Rows from block 7 of the text decoder of a small image captioner, named by matrix and row number. Rows with one number belong to one neuron. Each number is 50 + 15 x the weight over its row's rms, rounded and kept within 0 to 99. All counts start at 0. After the name is the row's rms in percent of the matrix's.
After each neuron's rows are labels from the 100 texts, of 14976, where the neuron reaches its highest value: "fires on" is the input token at the peak. Only what is clearly more common there than usual is listed. The data: close-ups of made-up surfaces with and without defects.
# fc1: MLP up (decoder.blocks.7.mlp.fc1.weight, 1280x320), inputs 160-319
# fc2: MLP down (decoder.blocks.7.mlp.fc2.weight, 320x1280, transposed), outputs 160-319

fc1.415 097:60 70 42 32 33 34 51 77 50 41 51 50 68 42 34 31 49 52 48 23 46 37 54 66 45 58 63 58 43 43 83 40 37 41 59 38 52 50 92 62 61 50 64 66 63 65 55 54 14 44 41 42 67 49 66 62 52 44 64 70 59 42 57 40 50 40 54 39 58 81 61 65 43 64 60 60 19 48 75 39 74 46 49 56 29 10 32 52 59 32 22 45 67 33 36 60 35 33 62 45 73 73 44 36 56 55 98 65 66 34 62 74 60 60 58 31 75 36 58 36 39 41 40 49 44 63 23 53 56 51 30 48 39 52 55 30 56 30 60 42 45 64 42 64 49 43 87 45 73 55 53 60 79 62 69 30 23 50 36 75
fc2.415 090:64 56 80 41 36 41 52 44 66 83 53 58 33 32 52 45 67 48 34 41 33 58 33 36 59 59 31 31 47 33 35 50 28 32 57 65 57 66 38 43 54 53 51 55 48 55 61 59 29 47 56 36 58 58 89 60 39 77 47 64 61 51 56 54 64 47 60 61 99 44 27 67 35 33 44 55 24 69 64 30 56 50 36 64 31 41 46 37 57 20 47 45 55 61 59 53 67 18 64 41 24 58 53 31 67 62 46 19 79 53 55 62 70 39 59 09 31 45 45 47 37 62 54 55 59 53 32 76 50 55 48 37 27 54 54 56 56 34 29 27 36 49 63 42 57 40 42 16 57 56 45 40 37 67 41 42 45 49 56 54
fires on: "brushed"

fc1.100 093:77 66 67 54 44 58 40 39 36 82 56 31 37 40 77 72 66 49 68 63 32 46 37 54 44 40 62 42 44 45 60 43 75 25 68 29 61 70 65 52 53 58 60 32 41 38 17 55 42 42 32 30 76 48 20 34 48 38 56 59 73 27 48 56 42 30 32 08 63 52 55 58 48 54 42 65 59 46 40 38 43 30 45 49 62 59 69 55 80 38 52 37 72 56 41 43 46 51 36 54 77 81 29 60 34 57 57 43 49 50 55 57 41 30 20 54 55 46 83 71 51 66 45 58 54 35 51 50 53 46 31 72 42 44 51 32 44 42 36 41 43 50 70 47 61 59 54 73 57 73 43 34 57 55 59 65 36 37 57 43
fc2.100 086:66 41 51 67 65 49 58 36 39 36 51 39 47 39 65 52 62 41 37 34 73 49 45 44 56 40 64 64 43 44 56 37 54 53 66 00 38 57 36 49 24 43 19 62 33 63 60 67 39 30 69 63 44 61 78 45 31 54 21 36 46 52 49 20 18 52 48 38 59 38 37 51 51 99 59 72 56 59 64 44 26 38 76 59 42 53 17 63 91 52 34 47 41 56 66 53 63 50 51 51 74 64 48 90 49 51 53 48 49 42 52 48 67 45 47 55 33 46 49 53 53 55 55 45 60 36 43 64 60 52 45 53 73 37 40 29 68 49 55 54 61 35 33 42 47 48 41 59 67 46 70 58 32 47 68 68 35 69 60 45
fires on: "circuit"

fc1.50 094:43 34 57 50 57 67 23 36 43 74 42 19 46 55 62 49 65 50 49 37 54 38 34 29 60 72 37 40 55 48 92 52 39 56 63 67 30 62 52 47 47 33 75 51 39 52 71 38 14 74 67 54 78 15 52 65 39 30 48 48 45 49 69 61 48 82 50 53 53 83 43 50 55 59 60 51 32 52 69 65 49 71 50 16 53 56 32 53 49 45 36 63 67 58 56 53 60 48 57 67 57 51 45 36 76 27 84 37 54 58 28 59 72 61 40 32 89 45 46 49 29 69 55 61 58 23 35 62 35 56 54 51 50 49 48 37 35 50 63 10 54 58 27 59 51 36 45 48 40 36 42 36 61 74 47 56 25 52 56 68
fc2.50 093:68 64 53 62 87 25 44 75 60 82 48 48 71 46 34 55 70 57 60 44 48 53 46 52 10 64 51 65 38 54 75 45 40 25 84 19 44 67 40 46 41 39 37 51 44 45 27 44 44 60 33 33 28 65 41 82 73 52 41 46 55 24 70 49 40 61 75 54 36 40 36 61 59 99 64 41 41 45 42 50 74 46 36 46 59 52 53 60 60 15 65 42 28 58 35 32 32 52 48 37 60 49 26 45 72 49 60 58 47 33 36 64 64 38 59 41 72 37 78 43 55 48 42 57 40 39 66 54 62 63 42 53 66 50 34 56 57 45 43 79 44 81 61 62 42 37 49 47 74 28 33 62 50 46 34 51 30 49 42 52
fires on: "brushed"

fc1.750 100:20 21 63 31 52 48 68 34 83 79 38 60 36 36 06 73 69 54 65 61 55 76 45 31 32 51 67 76 58 66 40 51 43 67 54 41 56 35 18 55 54 52 26 52 44 50 45 45 44 61 33 41 65 40 57 71 41 67 45 68 69 58 24 47 46 37 45 55 75 41 33 45 52 57 51 68 55 50 52 54 44 58 51 41 48 58 44 54 68 55 37 34 53 69 48 51 51 65 60 58 82 54 25 54 19 46 63 44 67 58 55 19 35 37 40 45 47 53 85 57 53 61 23 62 22 22 12 42 28 30 17 59 69 65 26 46 58 51 35 49 36 44 46 40 47 81 54 38 47 56 64 50 34 86 30 55 49 54 36 51
fc2.750 098:46 30 47 61 39 48 55 35 61 54 30 71 53 52 54 42 40 50 41 41 57 51 68 54 31 41 25 51 59 48 70 31 70 67 50 21 51 47 34 67 62 59 56 34 30 71 41 56 50 42 74 54 70 64 61 23 50 66 54 59 30 52 54 39 34 28 35 43 40 30 59 60 22 30 38 87 51 46 49 53 32 27 32 67 34 63 42 31 51 79 76 55 70 47 54 53 87 25 42 63 34 61 44 74 54 68 49 26 77 42 47 51 28 65 48 52 47 47 58 21 40 85 57 55 37 44 41 54 60 37 39 48 28 68 48 58 43 44 62 62 62 45 44 32 73 18 66 43 56 60 65 58 94 59 65 40 69 59 57 29
fires on: "circuit"

fc1.428 105:58 40 67 33 72 39 58 54 57 49 32 29 36 34 39 49 27 41 61 28 45 61 79 66 33 40 37 56 29 33 63 67 33 53 33 41 30 25 63 05 36 46 41 52 56 54 44 37 49 43 49 73 47 38 40 59 39 54 63 39 64 55 50 49 41 70 35 61 79 39 36 13 36 50 91 55 79 52 48 62 60 62 70 60 51 32 39 55 47 54 50 55 71 36 52 39 28 45 59 71 69 62 37 74 64 58 55 43 83 33 60 52 54 47 45 70 52 61 68 57 60 61 77 53 52 47 38 50 45 44 25 71 34 76 39 36 34 40 62 54 44 29 40 34 40 50 44 70 36 44 62 75 37 37 58 45 32 33 52 37
fc2.428 111:53 47 39 54 52 72 67 62 50 54 50 46 34 50 43 61 20 48 41 77 43 41 34 46 61 45 28 22 50 17 72 55 52 42 54 75 23 42 42 47 79 59 75 60 38 71 47 42 52 49 62 91 47 55 56 48 45 35 56 26 60 58 41 73 75 58 43 52 75 65 30 36 41 41 79 31 85 58 41 42 67 48 75 69 56 60 46 63 26 47 60 60 62 09 30 57 59 53 48 65 32 48 42 74 52 58 22 35 61 32 48 48 63 55 35 66 46 59 38 49 79 56 54 56 51 72 51 43 45 70 48 47 54 32 46 43 66 26 56 37 48 32 63 56 41 29 52 58 32 56 35 67 43 25 46 53 23 37 48 40
fires on: "without"

fc1.15 102:56 53 45 36 41 41 44 37 59 58 47 33 50 39 73 41 41 36 66 52 53 44 29 60 46 59 60 43 69 46 57 59 70 24 52 45 46 65 64 41 43 52 19 60 63 79 84 38 75 47 44 46 75 14 40 65 66 45 31 63 68 39 63 65 32 30 57 55 78 52 65 62 63 70 39 54 37 49 64 62 66 51 29 44 50 37 38 48 37 38 24 66 66 44 32 48 42 16 43 40 70 28 60 31 52 59 71 86 47 60 38 58 38 33 66 42 72 75 52 43 60 33 14 20 43 50 69 61 34 61 46 35 60 64 18 24 41 63 41 66 28 55 58 75 41 46 71 49 52 35 51 63 55 46 33 29 43 40 57 62
fc2.15 108:60 44 42 54 42 40 83 59 55 59 60 73 66 43 65 08 78 61 79 52 75 60 34 32 36 35 56 12 57 06 45 36 43 61 30 63 48 51 31 66 82 29 43 32 45 67 55 69 28 57 60 34 54 49 70 52 34 59 34 65 69 38 58 68 60 64 37 54 63 42 31 43 45 47 65 65 67 57 58 60 60 63 47 44 47 71 45 14 59 44 40 69 36 57 06 75 42 55 66 58 47 39 62 34 49 36 48 68 63 57 35 60 80 46 57 30 55 40 47 40 74 73 43 57 44 42 68 47 43 43 54 44 48 57 38 28 67 53 69 52 49 84 31 45 42 28 53 53 67 61 48 53 61 71 51 61 33 80 58 35
fires on: "brushed"

fc1.728 096:52 53 43 77 59 64 63 56 59 30 15 39 56 37 57 69 48 63 41 41 55 39 57 55 51 47 76 39 20 24 33 52 46 84 56 48 60 60 70 34 48 62 37 24 42 86 43 58 37 74 54 28 29 72 54 63 54 41 39 60 75 28 66 32 22 38 41 55 59 69 27 89 42 52 83 65 29 58 81 62 69 73 55 39 52 65 49 57 26 52 49 61 53 60 67 53 38 54 46 53 37 35 46 69 51 51 45 25 23 55 55 29 50 52 50 56 57 41 45 36 33 55 66 57 60 39 32 49 48 48 24 65 50 54 52 49 50 43 28 67 21 32 26 54 58 45 30 61 22 45 81 68 56 35 48 50 47 39 57 42
fc2.728 096:70 51 68 34 58 21 99 48 56 65 55 47 39 19 29 44 23 39 46 55 40 43 33 23 57 52 47 36 53 50 66 74 51 68 52 89 55 62 48 39 68 63 68 76 49 62 54 53 46 25 58 68 32 48 66 57 57 30 62 63 48 61 43 47 67 46 30 63 64 57 47 54 29 24 49 63 51 15 56 51 56 39 37 53 66 55 46 46 35 69 64 55 44 55 42 70 70 67 78 47 38 53 55 37 72 35 79 43 92 37 49 69 59 47 47 40 27 52 58 30 31 56 57 35 75 40 39 60 67 50 34 55 49 31 29 36 26 54 60 49 30 39 62 54 58 66 56 74 54 16 55 32 51 43 47 43 62 61 35 38
fires on: "without"

fc1.314 098:52 33 50 37 45 54 24 44 39 65 47 54 25 57 46 40 69 31 62 36 68 59 60 65 57 79 55 59 77 50 98 59 50 52 45 35 68 40 58 58 16 50 19 60 49 62 44 49 63 31 42 47 41 64 27 85 24 46 29 63 51 26 30 54 39 44 88 70 53 71 39 64 59 57 87 64 41 69 07 67 70 66 45 33 36 57 52 42 45 63 62 52 47 47 44 48 40 43 46 57 57 37 54 65 48 55 91 43 50 30 47 48 36 71 48 61 41 51 85 59 56 44 63 55 76 34 58 64 48 62 46 56 59 40 18 34 57 14 50 24 61 57 55 48 57 55 52 47 39 43 59 34 51 39 56 68 46 46 45 59
fc2.314 096:54 58 25 67 28 40 74 70 26 29 45 51 48 44 44 38 60 49 61 36 48 49 47 57 61 46 28 31 72 42 42 52 46 49 43 61 56 29 34 45 39 66 42 55 11 55 20 32 20 56 54 67 68 29 42 45 46 55 39 27 54 39 26 49 37 39 42 42 61 50 48 44 55 45 58 78 42 48 51 47 50 34 43 40 28 58 53 40 52 53 59 38 71 44 60 58 65 42 60 58 36 32 74 50 45 57 61 40 65 34 29 60 51 53 46 42 44 32 42 59 44 83 58 60 29 74 55 71 53 37 33 58 17 73 47 32 36 60 47 83 28 34 39 82 51 50 31 62 54 54 43 49 76 67 33 46 56 40 48 49
fires on: "with"

fc1.257 105:49 54 40 25 64 51 24 54 50 49 63 31 63 40 44 46 60 47 45 34 66 82 53 26 43 71 52 46 58 24 62 60 75 40 55 72 66 65 72 71 58 41 56 56 42 54 63 44 70 49 27 24 48 57 44 65 55 60 35 74 55 70 82 65 51 25 22 46 29 59 48 39 63 27 48 66 62 51 50 61 89 72 54 72 66 65 57 59 33 20 30 61 49 54 46 33 23 32 51 63 65 67 43 35 55 39 79 73 66 78 34 86 63 66 43 44 73 77 60 31 65 57 61 73 47 43 58 39 19 38 56 63 40 72 46 64 42 40 30 65 46 65 45 58 47 61 39 59 59 49 36 44 48 43 33 37 87 38 40 44
fc2.257 100:55 66 70 71 38 39 40 76 61 77 74 64 47 42 18 21 41 63 59 59 32 55 46 25 49 56 20 28 59 38 66 59 44 36 71 54 24 71 54 69 77 63 21 50 49 54 42 41 25 49 60 73 70 31 46 48 54 58 56 70 55 16 60 76 62 50 53 58 76 50 40 51 59 52 46 76 40 61 38 53 64 61 46 55 33 45 50 42 27 39 72 57 54 55 48 23 75 34 56 32 42 52 42 30 50 55 58 49 54 65 40 62 63 41 61 36 61 53 59 53 52 68 46 54 37 30 46 36 57 57 53 36 28 51 47 24 57 50 37 51 50 30 43 54 53 34 74 37 76 64 43 52 58 49 27 68 44 96 76 24
fires on: "brushed"

fc1.692 101:60 43 63 49 77 55 83 64 51 49 18 38 62 53 19 36 31 67 25 30 29 42 66 46 65 49 46 45 64 47 61 61 38 30 75 41 47 45 83 28 22 28 51 40 49 42 33 55 55 70 48 37 67 39 54 69 42 26 54 51 66 78 68 71 22 67 56 71 63 75 45 51 52 63 55 45 34 56 42 36 34 79 64 45 71 43 45 56 48 69 63 78 38 60 59 56 28 57 46 52 51 45 66 59 40 28 36 30 40 30 56 29 34 47 47 47 50 56 60 29 26 50 62 46 86 50 29 54 79 60 56 48 29 55 44 36 32 52 54 40 55 42 61 71 36 64 62 25 22 57 18 50 39 51 49 45 50 73 32 42
fc2.692 108:19 58 47 39 60 39 65 57 68 79 57 76 10 52 65 48 26 47 54 40 24 54 32 64 69 57 41 51 57 31 68 68 67 30 45 72 51 55 56 37 40 48 68 61 60 43 57 79 59 68 68 63 35 53 34 39 25 44 32 36 67 35 42 41 45 49 63 62 50 45 48 66 46 54 80 66 53 24 34 68 40 50 14 74 49 58 66 72 24 55 67 71 37 52 51 42 44 32 60 42 43 39 77 36 58 53 45 30 69 41 20 57 30 63 57 48 53 58 21 38 35 51 66 35 47 53 46 50 55 47 42 60 31 53 45 44 45 32 40 52 31 48 64 24 65 46 19 63 53 73 39 57 34 49 26 35 26 29 51 42
fires on: "without"

fc1.285 105:47 73 60 43 51 44 44 52 53 45 49 49 69 32 56 69 53 53 75 51 53 55 63 45 28 34 44 46 35 52 66 32 73 26 64 51 26 55 49 40 59 51 59 41 65 62 52 64 70 50 61 51 30 63 45 59 50 52 52 40 58 29 65 59 37 47 32 64 81 48 42 52 45 65 53 56 25 53 33 36 55 73 72 55 67 55 52 62 45 30 55 54 36 38 63 57 35 44 71 43 63 41 60 32 75 32 67 61 64 49 68 38 73 32 16 52 59 59 56 40 64 62 33 40 46 56 34 42 47 59 06 61 42 34 61 15 40 40 61 45 43 47 54 33 41 53 60 61 43 37 49 60 58 20 71 54 36 67 69 40
fc2.285 112:59 34 50 53 66 31 54 63 45 66 55 65 54 74 37 64 55 49 55 54 50 52 36 39 39 42 37 66 15 74 36 85 48 39 79 29 47 36 31 47 54 49 48 51 65 58 41 49 23 49 76 59 57 26 65 67 58 41 70 51 69 57 46 47 39 23 71 56 57 53 56 51 66 99 48 55 72 73 63 51 69 80 42 61 57 67 54 32 69 58 37 68 23 66 48 29 24 39 66 38 57 47 36 33 75 40 54 60 51 59 37 55 52 48 42 34 68 17 49 40 30 67 54 50 47 63 68 50 59 76 66 53 57 42 38 44 63 41 41 41 71 57 40 49 30 37 46 21 43 54 15 53 47 35 37 73 38 49 34 41
fires on: "brushed"

fc1.270 094:45 47 53 45 51 43 60 37 73 71 45 64 63 66 37 32 44 53 66 36 50 47 54 46 46 67 50 54 71 25 40 80 52 53 62 60 73 71 58 44 24 45 57 24 57 28 54 71 38 48 46 19 49 50 80 35 24 33 55 36 62 41 72 56 40 64 47 81 61 38 47 41 60 55 22 58 50 40 67 22 72 34 68 29 55 35 40 60 78 53 53 55 45 49 36 41 42 77 37 55 44 52 21 33 67 30 61 27 47 37 55 47 54 60 49 46 39 71 81 46 53 79 69 67 57 23 59 49 50 53 43 27 56 81 34 44 54 47 46 54 59 60 60 38 46 88 56 26 55 28 34 56 63 32 39 55 67 48 73 34
fc2.270 094:36 24 48 39 45 39 35 50 56 50 57 41 41 81 31 56 37 21 68 67 80 41 55 54 50 55 71 67 58 33 67 53 52 38 33 73 68 69 59 59 46 27 45 44 52 55 67 99 74 46 47 52 29 54 44 65 58 47 59 69 28 57 72 51 57 41 67 55 56 71 56 33 51 27 37 50 51 53 41 52 28 58 24 64 61 43 55 52 60 64 90 54 47 48 80 90 79 33 52 49 56 60 67 45 38 71 28 75 41 58 42 39 52 48 60 64 49 51 16 38 42 47 60 23 55 52 44 64 59 29 45 47 31 17 62 48 54 39 40 38 61 57 46 26 70 49 45 63 46 65 66 42 34 34 70 51 29 67 51 53
fires on: "with"

fc1.386 096:59 57 68 54 44 54 40 44 37 68 58 46 51 39 37 61 58 25 41 65 39 75 43 52 57 50 47 68 44 56 43 58 57 29 65 51 55 58 74 40 32 34 40 62 46 36 47 49 53 45 51 31 34 30 60 57 50 62 73 23 62 66 57 49 71 61 58 33 40 99 59 52 38 20 57 31 53 39 63 52 51 65 58 58 60 77 35 34 63 47 73 36 71 48 57 61 59 70 63 37 63 50 45 61 65 46 42 71 27 55 53 59 57 46 45 39 80 35 10 78 44 71 85 55 60 34 31 18 27 62 22 67 41 31 82 15 39 17 39 40 38 29 60 49 65 71 57 60 38 66 28 85 48 69 23 48 28 58 41 46
fc2.386 088:43 47 89 38 40 49 57 26 25 53 54 55 16 42 50 47 31 48 72 68 57 64 30 47 38 38 39 43 63 32 51 67 46 40 31 75 55 69 42 45 39 50 51 72 30 61 34 39 37 44 44 88 36 56 49 14 42 61 58 41 39 77 32 39 27 50 39 38 82 55 61 50 58 22 54 48 49 55 36 34 66 52 43 68 61 76 57 43 07 21 63 55 58 40 60 39 43 49 73 44 16 53 25 68 49 72 74 73 60 53 52 44 48 50 46 51 36 54 48 52 81 41 50 56 78 59 41 58 46 58 58 52 43 37 43 44 57 46 56 65 42 47 17 47 68 48 60 48 40 55 62 56 45 39 22 43 48 39 36 35
fires on: "without"

fc1.104 099:61 24 46 32 49 46 50 38 80 35 46 48 30 54 44 29 61 41 49 31 62 66 26 53 61 43 65 55 60 48 23 30 64 71 73 32 62 61 38 33 46 61 06 49 26 65 60 64 40 51 36 49 50 22 38 42 62 60 54 56 49 62 50 46 46 69 18 58 66 64 48 40 53 41 58 70 39 55 43 48 38 59 55 52 89 66 60 54 55 76 25 59 72 62 80 58 50 41 62 49 29 72 55 41 60 72 78 40 81 27 33 39 64 71 47 54 37 72 45 59 43 63 52 41 65 44 36 36 38 37 36 80 30 15 36 37 64 41 20 59 68 47 52 53 51 71 59 87 40 58 56 83 40 12 44 58 56 39 48 48
fc2.104 104:47 42 55 59 39 71 59 85 32 45 42 61 58 25 47 26 38 66 45 42 47 43 35 55 28 47 36 22 77 36 54 31 58 42 33 43 40 62 32 52 69 62 51 43 44 39 42 54 65 34 40 69 19 63 36 48 63 35 71 57 42 52 28 15 30 59 36 48 37 31 67 79 44 10 55 73 15 41 38 23 42 43 60 54 46 50 43 53 42 61 50 51 50 48 50 65 47 45 55 43 51 52 24 72 45 72 48 37 37 29 45 54 44 48 51 56 44 57 54 30 66 49 51 26 44 35 70 50 50 47 61 38 48 52 72 94 46 61 41 44 18 40 73 28 57 57 40 43 61 77 63 44 64 39 46 43 29 61 43 43
fires on: "circuit"

fc1.518 102:67 34 64 42 64 59 52 24 69 65 55 30 59 15 61 52 36 51 58 59 36 65 19 57 28 25 45 53 46 40 55 41 38 43 27 36 40 43 45 65 50 19 57 81 47 51 59 77 56 48 47 15 30 43 40 58 48 52 63 92 59 32 54 45 75 82 40 49 57 62 51 63 46 57 27 38 48 42 64 56 42 42 53 36 56 39 52 48 86 47 34 37 62 51 49 52 54 40 69 36 42 53 36 39 53 29 65 74 41 62 28 69 67 54 48 49 56 37 71 46 58 56 33 45 40 37 21 46 54 11 62 47 56 51 36 21 41 61 63 44 54 66 46 73 49 52 30 58 60 49 69 26 82 56 52 48 52 77 43 42
fc2.518 117:35 46 53 56 30 44 16 62 47 59 44 80 67 43 47 49 59 36 75 29 55 32 91 42 45 34 27 40 37 52 61 35 83 17 32 35 56 79 64 39 47 38 48 41 38 60 62 43 31 72 47 63 48 44 65 35 30 52 53 51 52 42 76 84 35 30 44 54 41 64 68 54 73 63 54 88 39 41 33 45 48 64 21 49 49 45 08 38 83 38 34 72 61 64 41 33 50 35 48 39 70 69 35 62 51 57 33 54 53 64 27 53 73 21 67 49 50 61 54 54 66 31 55 52 46 28 54 49 48 50 51 52 44 66 49 40 62 49 61 60 43 69 54 32 57 23 90 14 69 62 56 44 58 60 61 48 38 46 47 36
fires on: "brushed"

fc1.746 111:56 21 54 47 61 61 62 66 60 71 58 41 63 45 42 52 43 36 92 45 07 81 42 66 52 39 37 58 73 61 76 43 49 23 30 39 53 47 49 62 39 69 51 59 41 28 66 67 37 69 36 38 41 52 73 37 44 16 31 58 50 62 64 81 40 72 34 51 54 48 47 41 38 58 53 44 67 34 49 40 36 24 32 53 15 73 48 74 31 48 80 22 57 56 44 39 70 66 57 42 27 57 73 39 49 48 49 72 63 52 30 65 57 60 62 85 71 68 61 56 44 42 40 38 38 07 45 55 52 33 46 63 50 72 49 30 54 54 71 44 30 48 80 37 46 58 76 53 70 58 53 30 64 64 55 58 15 41 55 59
fc2.746 106:24 64 48 62 69 69 62 44 66 41 56 42 58 45 43 54 06 60 44 21 69 52 65 56 59 58 32 38 44 34 36 43 63 44 48 24 57 58 59 25 50 47 75 54 38 47 55 63 24 59 66 45 41 62 81 38 38 50 67 54 40 63 60 46 47 39 63 51 46 37 66 67 52 55 48 68 43 20 39 38 43 49 57 55 62 49 37 66 64 37 60 26 40 17 44 46 58 33 06 20 48 68 44 53 75 61 23 39 34 06 69 62 42 58 54 31 51 62 33 49 54 47 59 25 50 67 73 37 79 54 35 50 55 61 62 54 61 48 81 49 39 29 55 37 49 45 45 61 56 41 66 68 63 47 57 64 39 27 49 28
fires on: "circuit"

fc1.336 111:43 61 53 58 50 53 21 43 42 49 58 52 55 42 60 50 54 38 70 16 65 23 36 41 50 37 40 51 72 36 84 31 51 36 54 48 32 50 51 59 58 52 47 43 59 52 32 56 48 37 54 28 62 27 36 61 65 43 61 66 56 56 76 60 31 57 40 53 46 52 38 39 61 50 62 67 44 69 51 28 67 61 45 39 43 68 38 76 64 54 23 53 68 51 40 54 53 29 56 65 76 52 38 46 56 43 39 42 51 22 30 80 21 28 59 28 75 53 68 68 22 51 71 61 27 20 57 66 17 53 24 20 38 57 41 27 38 32 52 69 26 33 77 46 52 46 63 49 62 57 57 50 51 64 70 41 35 64 46 45
fc2.336 112:66 59 44 44 33 29 83 63 57 56 68 58 69 50 32 56 43 51 62 51 58 74 45 24 51 56 42 45 76 31 49 57 45 43 41 53 38 62 63 55 54 25 48 47 31 52 61 51 24 54 59 50 46 62 66 53 13 62 57 53 60 35 64 83 60 45 51 53 65 80 47 35 45 72 56 64 49 43 47 57 44 43 46 58 54 88 19 46 75 29 42 79 84 79 58 25 72 25 73 51 59 55 42 30 55 53 57 68 73 46 38 48 71 55 59 24 67 60 55 58 53 60 45 57 56 23 53 61 75 56 51 48 25 61 30 44 64 27 83 44 57 35 46 62 45 47 34 55 67 54 54 61 54 54 54 51 44 49 37 48
fires on: "brushed"

fc1.111 105:47 59 56 42 34 45 34 56 52 66 41 43 39 45 45 65 28 41 76 57 61 33 57 70 48 85 68 64 69 39 52 55 51 52 35 47 88 33 92 50 36 63 41 66 56 43 50 33 54 49 48 30 45 55 66 54 40 00 44 53 55 44 49 55 19 48 68 54 32 52 39 47 53 56 60 52 36 35 26 82 52 57 69 41 38 39 50 64 62 57 56 38 83 57 66 59 54 63 41 50 67 31 60 63 39 39 61 49 38 55 43 72 15 54 50 83 36 67 53 38 48 69 66 50 50 18 42 41 35 46 45 34 72 55 47 59 45 38 23 52 48 57 59 53 42 38 48 40 62 44 60 51 51 50 45 17 60 52 35 62
fc2.111 102:46 69 52 27 39 63 55 68 34 45 69 55 57 47 60 26 58 35 47 31 55 49 52 66 26 85 63 22 67 53 57 26 46 76 28 29 38 34 56 27 23 70 66 41 00 25 39 31 16 47 66 50 49 32 71 38 40 44 52 20 66 32 50 19 64 27 49 51 49 50 50 44 39 51 27 77 31 68 40 58 41 49 39 45 28 55 36 50 41 57 62 42 60 46 51 64 60 62 53 50 30 32 67 67 55 45 26 61 21 61 37 53 36 55 57 38 56 34 47 58 56 78 59 42 65 74 64 63 35 35 35 53 48 78 71 48 70 48 53 51 47 46 37 77 46 22 45 76 72 48 46 47 56 84 45 54 42 17 52 59
fires on: "with"

fc1.134 106:30 17 67 66 46 43 38 62 46 55 52 90 47 40 56 54 76 37 36 28 44 53 47 56 57 52 62 38 58 65 73 43 77 32 35 41 75 54 39 60 35 55 58 62 40 34 45 83 44 66 35 25 57 28 52 48 46 24 48 42 41 21 56 45 38 41 53 37 55 64 60 61 51 71 46 51 26 48 54 34 28 46 82 34 46 26 61 99 63 39 57 31 83 41 39 39 61 47 60 57 56 69 57 83 50 10 45 57 61 55 17 69 34 27 56 55 46 78 74 44 48 80 40 37 39 13 52 40 38 36 34 55 29 47 35 50 66 47 51 71 27 41 47 35 35 63 40 61 41 49 50 42 62 67 42 67 57 42 39 36
fc2.134 116:55 34 35 55 53 48 55 58 41 54 44 48 52 36 39 36 59 58 57 16 59 46 45 53 38 43 47 42 66 40 52 52 49 26 67 00 50 49 28 44 46 53 43 39 46 13 65 45 29 64 35 37 54 69 74 38 67 62 44 35 64 57 62 54 37 55 41 29 39 37 65 43 26 59 39 72 44 35 76 39 23 34 61 36 64 60 49 86 75 39 59 53 38 65 57 56 67 29 55 53 63 53 25 73 52 48 39 37 28 42 42 34 25 68 51 57 54 59 45 62 59 58 35 35 37 56 46 54 53 38 44 48 50 49 59 51 43 52 54 66 44 37 53 35 58 44 58 58 47 65 63 74 52 48 60 81 82 73 31 47
fires on: "circuit"

fc1.286 104:48 19 45 73 51 52 62 42 50 63 52 47 76 29 38 76 78 30 37 46 50 68 38 47 56 47 64 57 58 47 63 47 57 33 49 49 47 57 64 51 57 66 30 70 37 39 25 43 31 43 50 53 27 68 62 53 68 62 40 72 77 36 71 46 41 50 46 41 70 76 41 57 60 52 54 42 15 00 19 55 66 41 56 24 58 58 53 66 43 56 71 60 55 45 77 69 53 45 34 34 83 34 54 58 57 42 68 64 52 40 49 53 45 43 35 69 62 66 99 80 79 52 20 48 66 28 37 63 45 55 54 63 46 52 23 18 37 43 54 47 34 26 44 41 80 61 84 51 41 57 68 67 60 49 44 66 38 09 32 51
fc2.286 106:67 25 49 70 35 49 96 58 49 43 51 49 32 50 41 48 52 56 34 31 51 56 58 67 64 48 59 39 75 42 56 64 47 52 38 47 69 41 43 36 64 52 59 65 34 71 33 68 21 58 43 47 38 63 64 37 41 64 42 64 50 52 53 37 30 55 56 46 60 60 62 41 54 18 29 54 52 54 56 53 56 55 66 54 41 59 59 81 68 60 44 40 57 77 71 69 75 37 89 64 34 42 72 67 12 53 52 39 58 35 39 61 39 85 74 50 29 38 53 69 53 72 46 42 62 59 46 86 51 47 35 31 35 50 36 29 69 72 58 68 36 40 56 51 50 26 64 40 53 66 85 53 48 54 55 55 41 60 37 45
fires on: "circuit"

fc1.80 103:38 33 66 42 37 74 35 55 50 35 45 36 40 36 35 49 43 46 71 14 45 37 47 57 42 57 55 59 62 36 36 41 58 38 47 46 56 50 46 59 47 54 40 63 38 73 34 66 47 70 30 39 48 43 48 43 77 63 53 31 34 17 48 43 43 68 18 40 58 89 43 65 59 49 39 58 34 56 66 64 49 47 60 53 55 27 40 65 72 65 37 20 44 60 49 53 55 50 49 51 74 79 43 68 60 54 57 47 53 42 42 54 50 60 58 52 42 69 64 61 70 49 39 21 45 26 40 29 59 27 50 57 62 46 37 53 49 55 42 60 49 56 71 48 28 53 74 46 64 43 55 60 61 65 53 68 69 74 52 50
fc2.80 109:46 41 60 60 34 50 46 47 42 39 43 59 68 39 32 33 25 46 50 47 54 41 60 52 53 31 45 31 85 18 56 28 41 12 33 26 65 58 62 24 51 51 39 46 37 36 73 57 34 63 36 56 31 76 87 15 50 62 52 40 33 64 50 74 29 56 43 36 55 54 47 53 29 14 12 64 47 28 47 42 45 43 68 62 57 60 24 84 74 45 65 49 74 50 69 96 65 49 40 53 30 49 39 73 38 59 56 34 54 59 27 48 48 58 55 49 44 51 53 47 46 55 51 42 51 38 43 65 63 49 40 36 55 59 64 63 47 59 43 33 44 56 55 35 69 53 49 77 48 61 73 46 61 44 61 29 39 62 41 39
fires on: "circuit"